Weights of a small multi-label image tagger: widths [48, 96, 192], 50.3 epochs.
Rows from block 7 of a small multi-label image tagger, named by matrix and row number. Rows with one number within an expert belong to one neuron, the router's apart. Each number is 50 + 12 x the weight over its row's rms, rounded and kept within 0 to 99. All counts start at 0.
Before each expert's rows are labels from the 100 images, of 14976, where the router gives the expert most weight on average: "top examples" is what is common among them. Only what is clearly more common there than usual is listed. The data: abstract colour fields from 500 small random pattern networks.
# router: slot weights (model.blocks.7.mlp.router.weight, 64x96, trained with AdamW), inputs 0-95
# up: expert up (model.blocks.7.mlp.up, 64x48x96), inputs 0-95
# down: expert down (model.blocks.7.mlp.down, 64x96x48, transposed), outputs 0-95

# expert 19
top examples: mostly red
router.19:47 59 49 37 49 30 69 55 42 73 38 41 45 61 60 33 44 52 45 55 43 46 45 69 49 47 65 70 42 60 60 76 48 28 38 33 55 45 51 55 41 58 60 12 67 54 64 41 46 46 61 53 58 43 36 26 68 38 40 70 48 67 42 39 49 53 61 43 46 54 66 49 54 57 60 32 36 60 44 54 41 33 50 47 60 58 65 65 52 47 48 76 35 45 32 49
up.0:52 43 53 39 67 62 45 59 41 51 45 53 36 65 52 47 76 60 45 41 50 37 54 44 51 56 36 50 42 34 52 53 46 39 31 74 42 38 55 54 61 62 66 41 40 51 34 60 70 48 73 43 68 32 48 51 47 34 32 62 58 54 55 35 26 26 49 48 29 60 49 30 44 59 50 40 31 38 32 74 74 52 50 65 45 27 59 57 50 67 63 50 41 52 52 57
down.0:49 43 52 44 43 34 21 48 35 63 65 50 69 58 68 41 51 52 31 68 48 59 58 42 54 46 56 35 60 36 57 44 54 71 32 69 40 59 59 59 55 65 36 60 54 48 41 59 61 31 43 64 63 54 36 21 46 70 57 59 58 58 35 51 57 35 58 48 43 47 37 40 24 54 37 57 44 48 75 58 41 42 67 26 56 40 44 54 50 51 49 49 70 39 30 40
up.1:53 45 48 41 59 47 59 45 44 59 71 54 46 46 72 55 48 69 50 48 53 54 47 55 36 50 34 42 53 49 64 26 48 36 37 52 62 53 53 42 42 57 82 41 37 53 32 27 41 43 43 34 51 48 21 71 52 50 54 65 39 66 58 33 39 31 57 52 27 29 31 53 57 81 50 56 56 56 48 63 41 55 75 34 57 52 50 43 46 52 44 36 60 31 47 64
down.1:50 57 45 51 42 48 59 58 52 55 41 74 63 51 38 57 57 61 44 54 42 31 70 30 49 66 61 49 58 49 43 32 48 65 68 70 31 62 47 26 54 68 63 36 41 60 50 33 55 63 39 55 59 58 67 35 25 52 42 60 47 68 37 47 59 47 39 35 59 57 49 22 57 72 50 39 40 50 58 37 53 66 46 47 39 37 56 72 53 49 40 60 55 72 28 48
up.2:45 76 59 47 42 46 56 60 28 36 55 57 41 29 69 55 52 60 61 60 64 46 60 42 50 10 44 65 57 42 33 54 37 60 54 63 41 27 35 44 40 44 37 60 57 35 49 34 36 63 44 54 60 68 55 70 54 42 58 49 42 48 51 39 55 47 64 48 56 49 59 41 31 76 43 32 63 40 43 45 53 59 66 47 60 50 51 35 44 40 37 48 28 43 28 57
down.2:46 41 67 51 70 59 57 55 53 47 59 60 70 49 54 51 37 59 36 39 28 53 51 68 64 23 39 50 31 31 57 31 57 59 58 22 59 56 57 49 73 46 47 54 36 47 36 11 48 63 52 37 26 37 47 57 50 57 51 61 58 44 47 33 51 48 50 43 45 44 48 50 53 44 66 64 27 57 59 57 51 76 47 63 35 72 47 46 47 52 38 56 58 35 47 59
up.3:39 69 30 45 46 56 53 45 37 43 46 39 58 13 61 43 66 65 41 51 46 52 39 43 70 55 59 45 59 59 32 54 48 59 60 52 47 30 56 45 52 33 33 50 60 50 63 44 55 69 57 54 73 46 40 55 46 51 45 38 44 56 59 42 46 26 48 48 40 31 47 42 44 55 19 65 60 41 41 51 59 29 46 23 42 52 47 39 61 76 48 41 49 63 77 63
down.3:55 56 59 40 70 58 38 56 33 50 47 69 38 43 53 64 34 47 46 58 56 44 40 71 56 35 32 64 61 58 61 49 37 68 58 73 43 60 56 51 36 66 36 52 56 35 40 32 65 76 46 42 39 53 44 43 39 37 50 42 54 48 49 51 42 51 44 29 41 45 11 55 40 37 58 57 59 66 66 37 45 39 46 44 38 37 50 25 57 38 49 45 46 30 34 31
up.4:54 70 81 48 71 50 71 43 59 51 23 46 44 59 35 65 65 49 44 49 48 46 42 44 09 50 65 60 36 40 45 71 69 49 66 60 44 39 65 52 53 40 56 48 57 50 42 63 51 57 66 40 40 30 68 52 50 39 45 54 57 38 49 69 46 44 56 39 49 61 52 49 66 61 41 61 53 42 51 59 35 24 64 59 57 39 77 52 44 50 65 56 41 49 52 49
down.4:48 60 50 42 66 48 33 44 46 22 51 64 71 51 75 47 38 36 58 44 54 42 56 50 61 52 29 36 61 59 63 56 48 47 64 48 75 39 50 74 50 62 63 44 70 53 76 50 58 34 48 46 52 46 51 63 59 61 52 39 37 44 57 53 54 48 40 53 40 35 64 48 53 64 48 65 76 41 47 37 68 55 62 38 40 40 38 62 31 73 54 39 35 33 29 50
up.5:41 46 61 52 73 58 72 40 40 34 43 59 49 66 48 56 58 56 69 56 58 46 72 31 74 57 49 57 58 32 60 62 36 38 44 73 40 52 59 62 56 52 55 69 27 45 32 64 62 51 66 49 62 49 61 54 56 59 35 59 31 43 25 53 47 51 40 47 58 47 54 49 55 40 72 42 61 19 44 59 48 58 38 53 43 31 39 51 65 34 48 64 62 33 48 57
down.5:45 42 58 38 64 66 48 35 42 54 48 62 45 20 36 22 34 60 32 68 25 51 51 36 48 49 51 55 39 68 58 51 50 38 76 53 69 42 55 68 52 60 45 54 46 64 53 52 41 31 62 56 52 49 59 38 52 40 53 26 45 33 59 44 52 48 64 67 36 71 49 39 50 45 32 63 43 47 50 58 54 35 47 56 36 60 62 33 50 49 65 57 79 45 34 47
up.6:71 39 30 47 43 49 45 22 62 56 43 34 50 46 34 78 49 34 45 57 37 48 40 61 56 41 72 66 64 50 43 63 38 69 34 56 72 52 26 46 67 60 36 44 51 50 42 41 37 70 47 48 58 43 62 43 51 54 46 61 75 49 28 54 51 44 42 44 43 59 41 54 58 47 38 58 32 65 55 36 46 77 56 54 49 57 59 39 31 28 64 58 42 54 52 38
down.6:45 48 53 37 58 42 52 55 27 37 54 38 69 72 50 56 56 40 59 57 36 76 44 57 42 29 68 51 64 54 42 66 52 51 49 69 48 45 50 34 36 65 48 37 60 49 59 13 49 38 57 60 40 62 75 39 55 57 43 70 39 30 44 57 66 49 58 41 39 51 41 57 73 42 76 48 45 57 42 64 51 42 59 55 39 31 40 59 53 33 46 55 35 45 49 32
up.7:59 68 69 51 15 53 51 53 32 64 61 54 20 38 45 47 49 41 52 52 19 40 54 40 60 57 57 62 41 53 59 52 43 48 38 41 57 64 55 49 33 50 73 65 52 53 55 55 38 59 54 47 59 37 65 27 31 38 26 53 65 48 68 40 47 45 35 49 61 54 49 58 49 34 33 42 79 60 59 46 52 46 30 40 50 68 45 45 34 58 51 47 38 48 33 52
down.7:27 26 77 58 35 40 51 48 54 57 56 49 67 43 70 27 57 46 52 49 47 52 37 52 50 45 58 31 42 40 48 28 35 65 51 39 77 50 48 67 56 41 38 53 46 51 63 41 33 40 27 62 63 44 47 52 50 37 58 52 48 70 46 62 56 59 45 43 65 66 37 63 55 59 72 31 46 59 36 30 39 25 53 40 43 54 58 44 58 67 41 63 49 31 48 51

# expert 1
top examples: mostly green; dark; smooth
router.1:48 36 65 63 36 57 51 41 38 51 60 38 63 34 69 60 52 63 53 55 69 33 71 30 42 40 34 52 67 60 55 37 60 49 23 45 53 46 45 40 50 63 72 29 43 49 55 54 29 41 37 35 67 64 60 60 37 72 47 65 35 56 57 50 37 59 43 62 51 55 63 69 43 69 53 51 48 54 40 41 46 48 62 58 58 48 28 43 32 35 49 66 52 76 50 48
up.0:60 37 66 75 52 46 51 49 56 29 66 40 56 32 45 56 48 67 57 37 49 30 46 41 42 41 35 37 47 39 29 49 35 35 37 63 38 46 59 54 38 42 51 50 57 54 25 56 36 18 46 51 34 59 42 73 52 49 48 48 55 36 26 41 34 50 48 48 49 55 51 57 29 47 32 55 50 72 45 35 54 47 56 36 62 73 43 53 53 39 32 50 72 33 49 37
down.0:35 23 59 56 46 71 41 65 42 31 69 55 19 58 58 54 38 50 36 40 58 54 27 57 39 52 56 45 58 43 53 68 47 64 50 47 75 57 47 50 39 47 41 51 54 59 17 57 69 53 40 25 38 38 51 43 68 38 29 40 56 54 66 63 47 46 48 36 40 59 50 45 55 41 26 33 45 43 54 45 46 43 55 41 33 61 46 45 54 29 55 45 64 55 46 36
up.1:63 40 39 64 48 46 47 23 56 64 50 60 59 38 45 48 28 51 37 57 67 48 49 46 53 44 56 60 50 39 48 68 63 45 30 63 57 49 41 31 32 64 54 54 26 28 59 65 52 54 41 70 33 46 30 34 49 59 63 24 68 59 73 40 47 55 45 50 50 29 47 60 46 56 56 49 58 62 63 31 29 50 50 42 53 43 72 57 39 72 56 58 54 40 34 57
down.1:62 58 51 58 41 39 28 36 55 39 65 62 50 48 54 59 52 19 54 70 59 56 50 53 47 71 46 56 70 41 80 65 45 57 41 42 68 57 40 49 41 42 30 62 74 63 56 72 25 36 48 50 52 58 63 72 46 36 34 50 56 46 38 41 55 39 27 30 44 49 48 44 56 37 53 44 51 61 57 45 46 71 56 59 48 47 47 57 46 57 33 54 52 57 39 23
up.2:33 73 71 61 46 56 36 66 25 51 48 37 51 37 39 65 46 50 53 55 45 67 55 31 56 41 69 37 53 54 48 25 37 59 43 46 48 43 30 54 47 63 54 65 58 45 52 34 37 32 38 59 69 48 47 39 39 48 54 57 81 47 58 47 53 56 36 60 40 30 61 62 52 41 45 52 53 56 52 54 67 50 85 50 49 52 59 66 62 45 44 48 54 64 29 25
down.2:60 48 52 30 53 48 56 32 59 48 60 52 66 44 78 51 46 54 57 48 47 35 37 30 54 65 51 52 69 39 37 72 49 49 62 46 60 41 32 69 47 59 41 73 50 45 36 56 51 42 49 99 48 61 53 40 69 45 44 53 47 64 62 47 61 29 47 47 58 44 45 46 45 57 33 37 45 49 43 55 29 59 52 19 50 55 51 37 56 27 49 45 60 57 55 58
up.3:45 78 62 44 28 38 53 57 43 64 49 65 63 38 45 66 50 57 52 54 40 60 55 37 33 30 31 53 53 64 43 52 50 23 41 49 55 55 37 80 71 64 38 54 35 40 75 58 53 58 35 43 29 47 41 53 54 46 44 70 47 40 34 50 57 56 45 61 77 56 45 38 56 42 50 43 59 39 53 27 35 37 47 59 52 71 56 51 67 54 63 32 52 52 58 48
down.3:52 61 55 39 22 47 55 33 89 60 29 27 57 41 66 49 30 34 44 41 64 47 52 46 48 48 48 58 68 46 43 31 36 59 31 53 36 52 75 43 37 42 49 32 66 55 58 56 45 40 36 67 50 46 58 49 49 63 43 57 41 49 72 49 44 55 67 31 41 57 60 34 54 61 51 62 59 56 62 58 54 40 51 36 39 47 68 61 66 45 51 29 56 50 66 48
up.4:46 49 62 58 57 40 70 63 23 56 59 55 32 36 61 68 47 41 34 46 53 50 61 60 42 44 28 44 44 62 52 36 32 34 58 59 46 71 42 39 59 64 42 34 52 64 63 45 40 37 35 50 58 43 55 21 58 82 59 35 81 47 48 64 45 54 66 54 64 55 45 46 69 46 45 58 57 61 68 50 54 44 55 49 29 55 70 47 53 53 61 45 45 38 64 45
down.4:65 66 34 67 58 45 49 50 48 44 47 52 50 45 59 56 34 55 63 37 57 33 33 62 67 69 54 62 38 51 60 40 45 30 57 52 57 36 50 64 81 30 71 46 64 53 60 38 34 40 37 55 40 50 46 65 41 44 53 65 59 66 42 65 40 34 50 38 56 40 42 46 52 40 53 40 56 53 47 66 45 43 40 22 28 46 63 45 53 66 40 58 38 29 33 78
up.5:45 49 51 44 42 33 61 46 61 54 53 85 48 59 69 53 52 35 30 57 55 48 51 26 41 37 46 60 54 52 61 43 36 50 27 60 59 39 47 50 58 50 46 45 48 35 61 76 54 43 50 30 51 43 48 61 13 67 67 36 49 61 46 27 54 52 65 49 26 42 68 67 64 35 61 29 40 44 65 41 47 41 54 61 45 65 45 50 45 44 62 47 64 56 52 64
down.5:57 64 63 57 41 69 63 44 30 42 59 60 39 56 43 42 49 52 61 54 49 26 64 67 47 75 57 43 53 56 49 44 55 44 29 67 55 72 60 66 53 47 44 70 51 46 50 42 23 32 58 49 32 36 50 55 63 42 68 34 60 60 57 44 42 30 38 58 56 55 59 68 56 28 54 43 40 81 50 50 43 39 41 61 48 46 37 57 46 51 54 40 30 76 34 51
up.6:45 44 49 71 43 80 38 50 61 52 52 54 50 32 38 72 52 34 52 48 55 39 60 41 39 56 21 40 72 57 53 64 53 44 65 62 39 51 54 60 57 32 45 43 41 49 31 40 49 60 55 50 34 42 47 52 66 34 28 64 45 44 53 55 33 49 48 49 57 53 56 45 30 51 42 76 42 37 29 47 41 79 73 70 59 50 59 63 49 64 47 40 37 65 44 42
down.6:27 41 41 59 35 63 36 44 50 47 47 51 42 46 51 38 52 35 40 37 48 79 65 40 52 31 71 50 40 44 49 43 47 52 46 40 38 41 69 20 66 59 71 45 62 31 50 48 47 63 56 23 43 50 58 49 57 67 39 36 24 61 40 53 46 48 40 59 59 42 48 36 32 63 45 74 52 56 54 38 49 55 41 43 34 39 58 45 57 30 38 50 46 49 77 34
up.7:58 54 55 55 48 72 66 62 51 52 47 60 58 49 33 45 53 38 63 46 54 80 61 50 54 48 43 46 59 54 62 62 73 57 45 46 43 59 54 46 52 54 47 55 40 58 52 40 27 49 40 51 54 66 47 51 60 52 53 46 40 31 46 54 47 71 55 47 37 49 51 78 47 40 78 10 42 21 49 58 38 58 53 21 56 78 55 36 56 50 71 35 51 54 50 58
down.7:60 63 53 47 43 65 52 46 42 29 54 65 59 52 32 44 59 37 49 33 56 45 43 43 47 41 29 26 28 74 33 38 39 44 58 56 51 44 60 39 35 48 44 23 36 50 70 72 54 54 62 57 52 50 48 61 37 46 45 60 35 34 39 50 46 55 65 51 38 49 16 64 55 50 56 42 57 58 53 62 56 43 37 60 68 73 41 53 36 50 53 73 37 66 38 62

# expert 14
top examples: smooth; dark
router.14:57 59 52 64 49 54 52 59 45 57 29 60 44 31 34 34 28 32 43 45 59 56 57 47 51 48 62 40 57 45 30 48 54 52 64 65 42 42 48 55 25 41 24 62 35 56 47 55 38 50 53 50 38 76 58 50 32 62 42 39 37 63 25 76 53 53 59 45 45 47 62 71 57 50 63 51 44 63 61 58 63 40 52 55 44 70 25 57 44 48 26 71 65 36 61 49
up.0:46 61 47 44 46 53 28 33 55 40 69 21 80 51 64 40 61 56 45 49 47 61 41 65 22 51 43 68 45 45 65 53 57 47 38 36 56 39 29 34 65 62 60 53 44 39 59 47 58 62 49 34 60 51 47 34 46 44 27 54 50 45 67 25 46 52 59 54 56 44 45 28 40 60 30 47 35 45 19 44 53 44 55 57 60 33 59 49 48 44 37 33 37 60 51 51
down.0:63 46 36 63 70 42 65 36 64 40 51 49 53 38 57 52 28 59 56 52 36 56 38 57 60 65 64 37 53 47 47 21 63 43 46 71 43 27 42 61 62 35 28 36 61 50 65 63 62 52 41 08 35 62 45 52 56 49 52 45 66 43 56 51 68 49 48 36 67 69 37 59 60 49 25 47 49 54 44 51 48 53 44 45 40 62 41 40 41 55 35 48 58 56 43 70
up.1:65 47 36 54 46 57 42 51 40 76 29 55 30 52 67 46 56 48 57 54 57 45 69 58 55 41 52 69 51 63 27 24 52 69 59 49 53 47 52 18 48 63 35 30 34 49 54 65 27 42 43 53 26 57 30 54 54 62 40 52 41 64 39 33 48 76 46 59 51 49 52 63 61 55 54 50 38 58 38 45 46 54 65 40 58 59 58 60 62 29 35 53 48 61 62 38
down.1:62 51 45 39 69 42 41 46 44 47 74 65 51 56 30 55 34 34 61 39 43 56 55 69 39 70 79 53 62 39 61 43 52 67 37 44 55 58 58 50 39 64 34 47 76 45 51 52 50 59 26 29 57 37 56 42 34 25 49 42 61 64 56 62 43 43 49 36 37 61 60 57 63 68 47 68 42 46 54 60 43 51 37 46 48 41 57 35 33 49 70 56 25 45 48 36
up.2:61 37 55 46 38 56 31 43 74 37 63 42 45 55 66 49 57 46 37 65 53 53 47 53 61 32 42 54 62 59 53 74 37 71 35 46 48 49 58 57 50 20 39 47 44 51 53 56 62 47 38 64 38 47 71 69 39 49 30 71 58 56 32 27 59 49 50 57 44 48 53 44 49 42 44 33 37 39 53 47 45 66 32 43 54 99 56 32 46 50 42 50 56 42 48 51
down.2:30 61 33 50 51 60 35 48 40 49 35 40 47 64 46 45 48 58 73 38 57 53 41 64 43 43 61 51 41 58 26 66 33 39 40 59 42 46 43 44 62 37 51 40 44 60 34 58 65 36 33 29 52 60 65 80 57 62 57 51 49 50 60 78 47 58 43 40 26 46 54 47 49 41 60 59 58 47 49 55 70 61 56 82 34 35 48 65 80 47 50 47 57 61 48 58
up.3:66 31 37 42 59 34 81 62 30 52 58 43 26 49 34 45 37 32 48 54 42 50 46 62 43 69 59 41 52 34 49 26 46 39 64 60 47 52 57 60 45 49 65 46 54 44 64 55 79 45 69 43 50 41 50 77 49 39 48 22 48 52 39 68 55 48 44 61 48 57 57 52 54 46 40 29 45 64 46 66 59 48 53 84 55 42 51 36 38 35 55 51 53 40 49 57
down.3:53 39 50 56 44 46 60 47 44 40 48 40 57 78 67 70 42 64 47 43 58 51 52 60 49 56 38 51 63 65 55 79 62 41 64 51 55 56 38 64 53 66 70 55 38 49 76 45 61 53 42 43 49 46 51 54 49 45 44 73 56 34 26 39 52 33 65 35 49 51 75 64 49 76 32 50 48 36 66 58 37 57 40 25 42 51 48 55 75 51 29 50 47 55 64 65
up.4:74 59 44 71 40 47 34 63 48 39 48 45 43 50 43 53 49 63 43 57 53 57 62 61 68 53 56 38 47 65 60 36 57 27 61 45 44 61 36 43 42 42 38 58 50 52 43 43 31 31 39 89 59 62 52 73 51 53 33 38 53 73 57 47 43 50 62 34 26 50 31 57 53 62 59 46 55 67 46 41 50 46 59 39 35 57 44 37 34 36 42 48 45 25 31 67
down.4:49 27 42 81 58 52 45 39 35 59 64 46 55 56 49 58 49 46 44 38 50 27 47 41 28 43 56 41 63 17 41 50 60 51 21 43 67 61 47 58 40 27 48 73 56 46 69 61 31 65 49 34 50 41 51 45 65 58 50 42 54 41 60 74 26 53 37 57 36 57 46 50 38 55 60 43 66 38 72 55 58 58 60 44 42 40 47 38 32 55 54 40 49 57 47 48
up.5:48 56 64 58 52 40 41 39 65 33 45 54 55 57 53 33 46 42 53 44 33 50 72 27 60 50 53 47 67 57 51 59 33 52 34 69 50 50 57 43 20 47 50 41 28 47 34 50 80 75 57 65 46 57 47 52 47 49 26 54 59 45 77 71 48 37 48 51 49 43 61 56 30 54 54 42 44 53 72 30 66 36 36 44 53 40 62 52 43 55 30 43 56 70 45 58
down.5:78 49 61 48 59 66 33 55 47 46 41 48 37 45 50 42 46 65 57 56 47 26 56 61 64 54 43 56 47 54 38 41 43 53 41 33 60 47 54 51 24 55 35 57 57 57 48 41 39 67 45 46 37 49 45 53 61 47 57 29 68 49 45 23 30 63 56 63 63 52 38 72 30 52 44 63 45 54 60 57 33 30 55 69 88 46 34 48 50 28 61 53 63 61 45 36
up.6:42 44 46 28 61 58 64 56 53 29 20 52 55 58 40 53 39 63 33 47 60 51 35 36 65 44 66 35 39 39 45 27 20 55 21 53 48 41 42 48 45 60 67 56 46 52 48 51 50 45 39 41 41 46 61 54 53 62 61 59 52 38 43 67 21 63 37 40 44 49 52 82 62 34 65 30 47 48 59 56 73 60 41 58 55 54 40 47 55 41 57 46 56 53 38 58
down.6:32 30 40 41 25 57 44 48 67 49 49 35 47 73 51 54 35 57 41 64 31 59 55 32 56 47 74 61 52 35 47 73 59 62 74 24 40 41 48 71 58 68 47 40 48 59 44 42 76 42 58 46 57 48 39 68 33 54 52 62 45 64 27 63 46 54 59 36 51 62 63 62 39 45 57 49 33 61 38 50 47 70 52 45 43 66 61 47 61 50 53 59 49 40 58 50
up.7:52 56 56 72 30 52 52 38 45 38 41 63 41 58 44 40 34 45 54 58 45 27 52 51 61 48 53 57 43 47 62 71 39 37 63 55 43 64 47 39 39 37 29 46 38 36 60 49 72 51 45 45 40 60 59 71 53 67 40 57 42 32 48 55 66 40 44 29 67 44 36 51 40 44 53 58 65 66 59 48 75 45 74 52 57 42 23 37 44 75 66 41 54 62 71 59
down.7:40 46 55 51 53 63 47 35 41 45 37 34 36 26 39 47 46 58 46 44 64 65 30 38 51 38 33 64 39 67 42 33 62 38 47 71 59 59 57 55 53 59 72 54 44 50 51 37 53 48 58 64 44 66 34 37 59 44 51 38 42 44 38 58 35 41 51 66 41 32 45 41 48 52 54 40 25 54 32 59 51 51 41 33 57 87 60 55 49 37 59 58 65 72 56 77

# expert 7
top examples: mostly blue
router.7:56 48 53 43 69 53 34 45 40 62 51 34 54 51 66 32 43 27 54 57 36 53 59 25 64 37 58 59 58 52 35 44 55 45 29 60 70 54 52 54 56 36 51 63 31 44 55 45 54 71 58 41 62 37 64 68 29 52 58 58 48 54 62 27 46 32 54 44 64 46 68 65 47 42 64 50 34 61 51 40 51 26 46 67 47 65 43 57 32 61 62 63 65 57 36 23
up.0:46 62 39 70 48 63 43 62 40 36 41 57 50 55 69 54 42 63 42 44 49 59 29 22 66 48 53 27 67 54 58 29 46 34 51 37 52 51 60 50 50 33 56 43 53 50 80 44 42 50 34 54 73 57 60 53 50 53 35 51 49 65 63 53 43 54 39 57 44 26 63 46 50 54 49 27 32 45 34 40 47 57 45 37 29 22 53 44 51 58 63 60 59 80 42 45
down.0:35 36 45 20 61 52 32 63 70 48 48 53 49 36 56 33 59 38 51 37 59 32 48 45 58 29 51 53 51 22 40 71 53 53 39 62 54 44 46 47 55 63 51 64 37 38 48 38 52 36 70 37 60 49 56 40 38 54 61 57 47 25 47 65 40 65 29 53 68 28 42 56 53 46 55 66 54 50 66 37 60 49 47 39 52 27 48 62 40 61 61 53 28 60 41 72
up.1:71 64 44 27 55 55 48 34 31 42 39 41 40 54 40 56 42 29 38 65 22 52 75 44 29 50 63 70 51 32 53 46 48 54 61 26 71 69 48 47 47 40 61 66 55 53 48 38 50 63 60 30 43 15 60 56 50 51 46 52 53 50 67 51 55 50 50 45 52 44 42 64 38 56 54 50 44 52 59 61 58 59 58 65 64 66 34 49 46 62 33 72 47 54 55 35
down.1:57 49 40 64 54 73 55 52 57 37 70 50 48 28 54 37 53 57 50 58 38 61 46 21 48 49 62 35 33 89 61 41 50 44 71 43 54 31 45 55 59 46 58 47 55 40 57 73 68 48 58 49 47 62 45 46 48 30 47 47 41 57 38 56 42 52 53 26 43 60 63 33 68 73 44 56 41 34 62 46 57 52 49 41 37 68 41 40 44 62 26 48 56 37 69 47
up.2:28 40 55 47 52 29 42 38 52 44 31 49 51 60 57 49 64 69 40 55 62 62 55 48 46 58 30 40 64 57 54 56 65 45 47 53 53 51 57 39 41 84 52 52 46 56 45 43 33 37 37 36 52 32 44 76 32 43 55 54 49 40 64 74 44 40 47 43 63 57 39 62 53 33 55 41 45 61 74 58 66 14 45 49 54 33 39 49 25 62 60 46 42 52 65 56
down.2:53 41 55 37 52 43 53 31 54 53 48 61 37 23 34 53 61 56 53 75 47 60 49 45 47 57 57 42 62 38 50 55 53 17 26 58 54 49 52 72 39 32 31 54 26 53 59 56 23 43 33 67 43 53 32 43 62 40 41 67 57 45 65 47 27 70 51 65 45 40 48 57 64 45 63 47 47 58 44 54 60 64 60 42 58 40 55 49 57 71 76 47 50 55 65 53
up.3:59 66 61 84 40 48 40 48 38 54 69 39 54 41 39 45 48 60 68 64 42 69 50 50 65 55 64 45 52 47 37 59 48 41 57 39 36 39 63 50 52 43 34 44 50 55 59 57 46 55 58 50 63 57 70 47 30 56 30 48 44 35 45 44 52 54 36 57 65 21 44 38 41 51 39 52 65 61 54 58 62 41 42 68 38 50 41 62 48 67 49 24 51 47 92 32
down.3:27 51 59 42 47 63 43 48 38 44 34 38 42 46 28 39 35 55 55 37 63 38 61 65 48 68 28 45 52 75 49 40 31 50 42 68 61 58 68 60 72 69 41 47 42 51 39 47 49 62 58 51 60 25 56 64 60 41 47 61 40 59 36 64 41 48 55 41 47 32 64 64 72 44 63 40 78 66 35 58 48 52 28 55 52 35 52 58 58 68 64 55 48 51 54 49
up.4:63 41 48 60 57 40 68 33 45 49 48 39 53 51 55 28 47 44 76 43 60 55 61 38 45 62 56 75 45 79 53 52 59 62 38 51 58 58 58 50 30 44 62 58 46 29 25 46 67 46 57 52 59 48 36 55 50 48 49 44 65 61 45 47 45 42 61 41 83 49 58 31 70 42 36 41 51 45 54 35 48 34 54 43 22 31 38 56 65 50 56 56 55 55 76 30
down.4:37 30 55 61 63 44 43 53 65 49 57 67 57 38 40 30 51 43 36 46 23 51 67 79 61 44 54 55 71 59 45 66 48 50 61 48 47 58 39 67 40 55 56 60 36 51 47 44 44 47 67 68 43 60 52 40 45 45 42 35 71 61 43 68 54 55 73 57 38 74 48 70 36 58 42 57 50 47 67 49 32 67 63 61 55 67 52 43 56 44 78 68 37 45 35 47
up.5:35 63 59 65 50 33 55 60 44 53 85 39 49 70 58 48 56 42 54 42 53 64 65 42 48 44 53 42 61 40 59 59 33 54 51 32 39 36 49 50 51 28 46 56 46 55 47 45 44 57 45 45 47 70 67 56 45 62 47 53 43 58 45 50 40 53 77 35 29 54 43 38 77 40 58 40 36 34 45 72 38 48 35 46 52 64 61 74 53 67 65 22 53 25 52 42
down.5:42 54 50 26 30 49 59 54 37 71 53 40 59 60 32 48 29 30 60 61 63 62 41 51 79 65 52 52 59 45 27 59 52 48 64 42 53 43 40 53 45 53 54 26 59 51 42 50 44 46 53 55 65 51 64 39 54 55 67 57 46 53 44 41 45 65 63 53 66 37 57 42 56 86 53 26 65 25 57 70 44 65 65 40 68 34 60 42 39 45 43 51 43 40 52 53
up.6:47 41 28 37 60 46 61 51 69 70 57 62 41 58 65 37 72 55 51 66 48 55 44 74 54 42 52 30 34 13 61 66 51 52 43 70 40 25 53 44 52 47 41 59 56 49 49 50 62 37 47 47 37 51 52 69 59 58 50 63 34 52 36 49 42 43 43 37 33 33 49 35 38 50 36 36 49 64 55 53 65 51 65 53 58 63 53 36 50 58 71 46 22 52 45 68
down.6:58 42 36 29 38 56 30 36 56 24 61 57 38 46 38 54 34 43 48 61 56 33 48 37 52 47 44 72 84 40 48 46 46 65 40 50 69 58 54 68 68 50 53 63 39 54 55 34 47 65 30 62 37 37 60 46 28 42 70 33 39 42 68 58 57 67 46 65 45 36 38 39 55 60 56 51 37 68 55 39 48 39 39 50 46 36 38 58 62 55 53 63 54 54 69 55
up.7:45 55 52 58 39 38 32 56 51 65 36 49 71 36 64 55 63 36 51 45 38 51 23 52 53 44 66 26 49 49 55 43 41 47 36 49 42 48 43 56 58 57 58 67 55 51 42 58 38 42 54 38 84 63 61 42 62 47 77 57 51 56 44 39 50 54 44 31 33 60 50 46 30 34 42 44 38 52 47 62 51 48 38 26 55 73 33 58 23 55 58 82 57 58 42 48
down.7:39 70 47 41 57 38 59 48 77 55 64 52 54 41 74 72 54 58 46 29 52 28 42 39 62 59 45 55 37 40 22 60 43 62 59 53 33 46 53 50 27 63 50 55 53 39 65 40 63 37 65 26 62 48 39 45 71 54 50 56 43 44 48 55 36 57 63 39 60 60 25 70 58 41 58 55 38 39 57 41 65 42 36 38 56 48 68 51 74 49 37 47 53 36 55 46